A small sound classifier, trained from scratch: widths [192, 240, 288].
Rows from block 2 of a small sound classifier, named by matrix and row number. Each number is 128 + 24 x the weight over its row's rms, rounded and kept within 0 to 255. All counts start at 0. Numbers have three digits each.
Before each channel's rows are labels from the 100 clips, of 14976, where the channel reaches its highest value: "lies over" is the class under the peak; "top examples" is what is common among them. Only what is clearly more common there than usual is listed. The data: tunes sung on syllables by a formant synthesiser.
# conv: width-5 conv (model.blocks.2.conv.weight, 240x240x5, each kernel summed), inputs 192-239

lies over: /t/
top examples: high voice
conv.18:142143145131141157134123178142113100115104117097140146087133153137092176167176123135121116134109122089158153186123134098126162143141101163132163

lies over: /ʃ/
top examples: high voice; consonant: /ʃ/
conv.239:159120172130093149157107136107141141143095159158169064138116107180127088171098152151124166167134106128107145136114148102094112119100126133149149

lies over: /o/
top examples: child-like voice; the note F#
conv.123:122112134174136151099091108169101124120097149122146092120115097110138140093118103144106098120138141168129128150130152112134115123110146089122125

lies over: /ɑ/
top examples: low voice; consonant: /ʃ/; first note: A#
conv.179:166139120157124126141093159119101128092166140115143127120146131124159159110153118151136159152153123146116128140134125109140114183167135132094114

lies over: /u/
top examples: the note B; vowel: /u/; clipping
conv.115:113117085145114110144096090130100123176085122130143127141120148140109120148106072090147130124112121138120131162130169098124100124093122128111141

lies over: /ʃ/
top examples: low voice; consonant: /ʃ/
conv.198:140141104136165110142137100138100110125116102154104099116116152112141080119110146144142135133090145113165131144125107143152147136151102145131074

lies over: /æ/
top examples: the note B; high voice; clipping; first note: B
conv.63:139142134151142104107155133122117088134136116141143139159120103127106149129097132103111124128148124143165144182129096130109127099156138087134161

lies over: /o/
top examples: vibrato; the note F#; low voice; vowel: /o/
conv.118:137131087111142176093161127110137146164138133114131104136094100124163096092139121142146120125091105103141119098093126157154184122176134099118111

lies over: /u/
top examples: child-like voice; vowel: /u/
conv.53:149131106097080155163149105101115144120103133129141105120111131112087115124121125146125102155113102069115101149101164103142155145130113115119110

lies over: silence
top examples: mains hum
conv.45:099125155112134134125133150105095120104160142095148151090103123133140163117100101134159110121170123116152118147114092152131153101134129163152082

lies over: /æ/
top examples: high voice
conv.137:096157159127136120142124122125135155130088147136122105134142146089151095154150137072162124121161111134096131104167110120109106140122117097101146

lies over: silence
top examples: clipping; mains hum; pink noise
conv.184:127097165137138170144145146083119112145164151127099126104129132108161100118126117148126119110086117125151134145141158157083123120191152127105102

lies over: /t/
top examples: child-like voice; consonant: /t/; consonant: /ʃ/
conv.91:175120120168166131118117118112125111124118131108141136126116165153156136133136077136066152120120136148126178130112128132111163149169103161168124

lies over: /e/; /i/
top examples: low voice; vowel: /e/; vowel: /i/
conv.37:107137186162131109171111118080099092163129102141103162130114122146178107137112185164101114141098123122160131155121136104136131129102115142127169

lies over: /i/
top examples: deep voice; vowel: /i/; white noise; clipping
conv.88:099119133158122156118136134104123103111133103076138139124099107144147082120151123129114112149111101104184106135079137129155106109162104114080145

lies over: /e/
top examples: vowel: /e/
conv.200:138164169144137168128115122161144134164123110129114135116108159128111117147148157111138113072129085126135143130184082102138146171096117117140131

lies over: /u/
top examples: the note B; vowel: /u/
conv.98:131138125135155112159137100199142144131130130116160166087125086133113089136129177156143101105158140079104147149114102116125088125092129109119099

lies over: /æ/
top examples: the note A; first note: A
conv.196:137110170131145110159113106119112174190128108133070172116138140159127115130161119083160190126163111138161144113084111137128161091202092149140137

lies over: /o/
top examples: the note F#; clipping
conv.236:100147125124119136130122137114125109104119135120102123086123137095095171137100107112186128125115087122128082150081124103126128130127111143144176

lies over: /ʃ/
top examples: consonant: /ʃ/
conv.117:119079132074137108167103129131095140089104134067117082099147135150108153100125089108127183169101164145132161075162095108109100137082164098113121

lies over: /u/
top examples: deep voice; vowel: /u/
conv.7:108120153137143131114110121139132112169142135127129159148130126128144122157134145161157149125165090139135111161172141120141080112136134109145081

lies over: /u/
top examples: vowel: /u/; white noise
conv.70:085144111160163122137139136133116108108114137165166169112136162137086134109148085149169131129122127158155119124160111082137171064147135142113141

lies over: /m/
top examples: deep voice; first note: G; first note: A
conv.39:139138131172107099146133143122123114125101133141143111093137178121140107104131095091163115126148091154110095162069137142145148130143084122115116

lies over: /ɑ/
top examples: the note G; low voice
conv.205:089122083123176138148099132131108136126099144097162130130139129109124123091108135160117154091088124097139160150110119132121147122150110174099131

lies over: silence
top examples: clipping
conv.190:130144149138130146100137171114097105150157157146177103151109154093140117075121108125171120136129166133117109142095152114070116127135139153051135

lies over: /æ/
top examples: high voice
conv.84:113114160104108124152126151151174186086130099103124119149107110150120109139117128112098124124155100173121129185134128137125141153099099156106154

lies over: /o/
top examples: low voice; the note A; vowel: /o/; first note: A
conv.194:146155158085154145115139116161130126163148135097113120129080115075180127143135116106146111114147153127123137168106139159119118166112092117122171

lies over: /u/; /ɑ/
top examples: child-like voice; vowel: /u/
conv.125:075121139164113150144098139140121144099112115161140138180110162120141068146150115080122103108155118134159206122104139134095117140139096087125102

lies over: /ʃ/
top examples: consonant: /ʃ/
conv.237:126141077148103110106134141153092151126110119139119156136138096128152080104164130127117119131131137125117167099101178105130094149086142131086181

lies over: /o/
top examples: low voice; the note A; consonant: /ʃ/; first note: A
conv.36:152153121105118154147155084120135180153119156080115155143097150111141096164121144157119127110111154135099180151164110176146159084093150114103162

lies over: /ʃ/
top examples: consonant: /ʃ/; mains hum
conv.209:123112142135106134111133063140159112121111134088152096164083096176099104113125107140147161125093106134096154118090110112130160087110116140122114

lies over: /ɑ/
top examples: the note G; low voice; first note: G
conv.219:099144154157136119132129178142109141111107141149133092117113161073155115121158123116150178113115150107117101141131153131131118159159150137134127

lies over: /t/
top examples: consonant: /t/
conv.170:094157136099139136165107145151170109113149129099110149157115120143120157127164098172157158135141109129133089143130108102146151140121125139155100

lies over: /ʃ/
top examples: consonant: /ʃ/
conv.206:138100078110141104146127113090116162122136127097136159092116112103081137118143129131106114152099170153164144111122133172149085100122115123118102

lies over: /æ/
top examples: high voice; the note B; vowel: /æ/; first note: B
conv.75:100105091114167109100140124142081122134127098097140122179143110120141144171094136069157125138138143149138127136118114126097158135040114121168110

lies over: /i/
top examples: child-like voice; the note B; vowel: /i/; first note: E
conv.143:164091105140155129143149124118087127155107140144096174115160148117117097100142158138119120117103126155135087129130125121106163142106152170188126

lies over: /u/
top examples: the note C; low voice
conv.216:137135132160127092129160122110167149121057102127146106136112116134134142198109098139119129101141129105086148114132086144119109153092137099155143

lies over: /l/
top examples: the note B; low voice; consonant: /l/
conv.171:111156166131160129143129096131129126107125137149093132136145102113120109138121145129110161136146121128148164146149148139134115140101093097129171

lies over: /o/
top examples: the note G; first note: G
conv.188:143083139158148133164136132154157123134132114131148139180114135109112102088099131141118119174128113100145136151164157086130134179106126159084164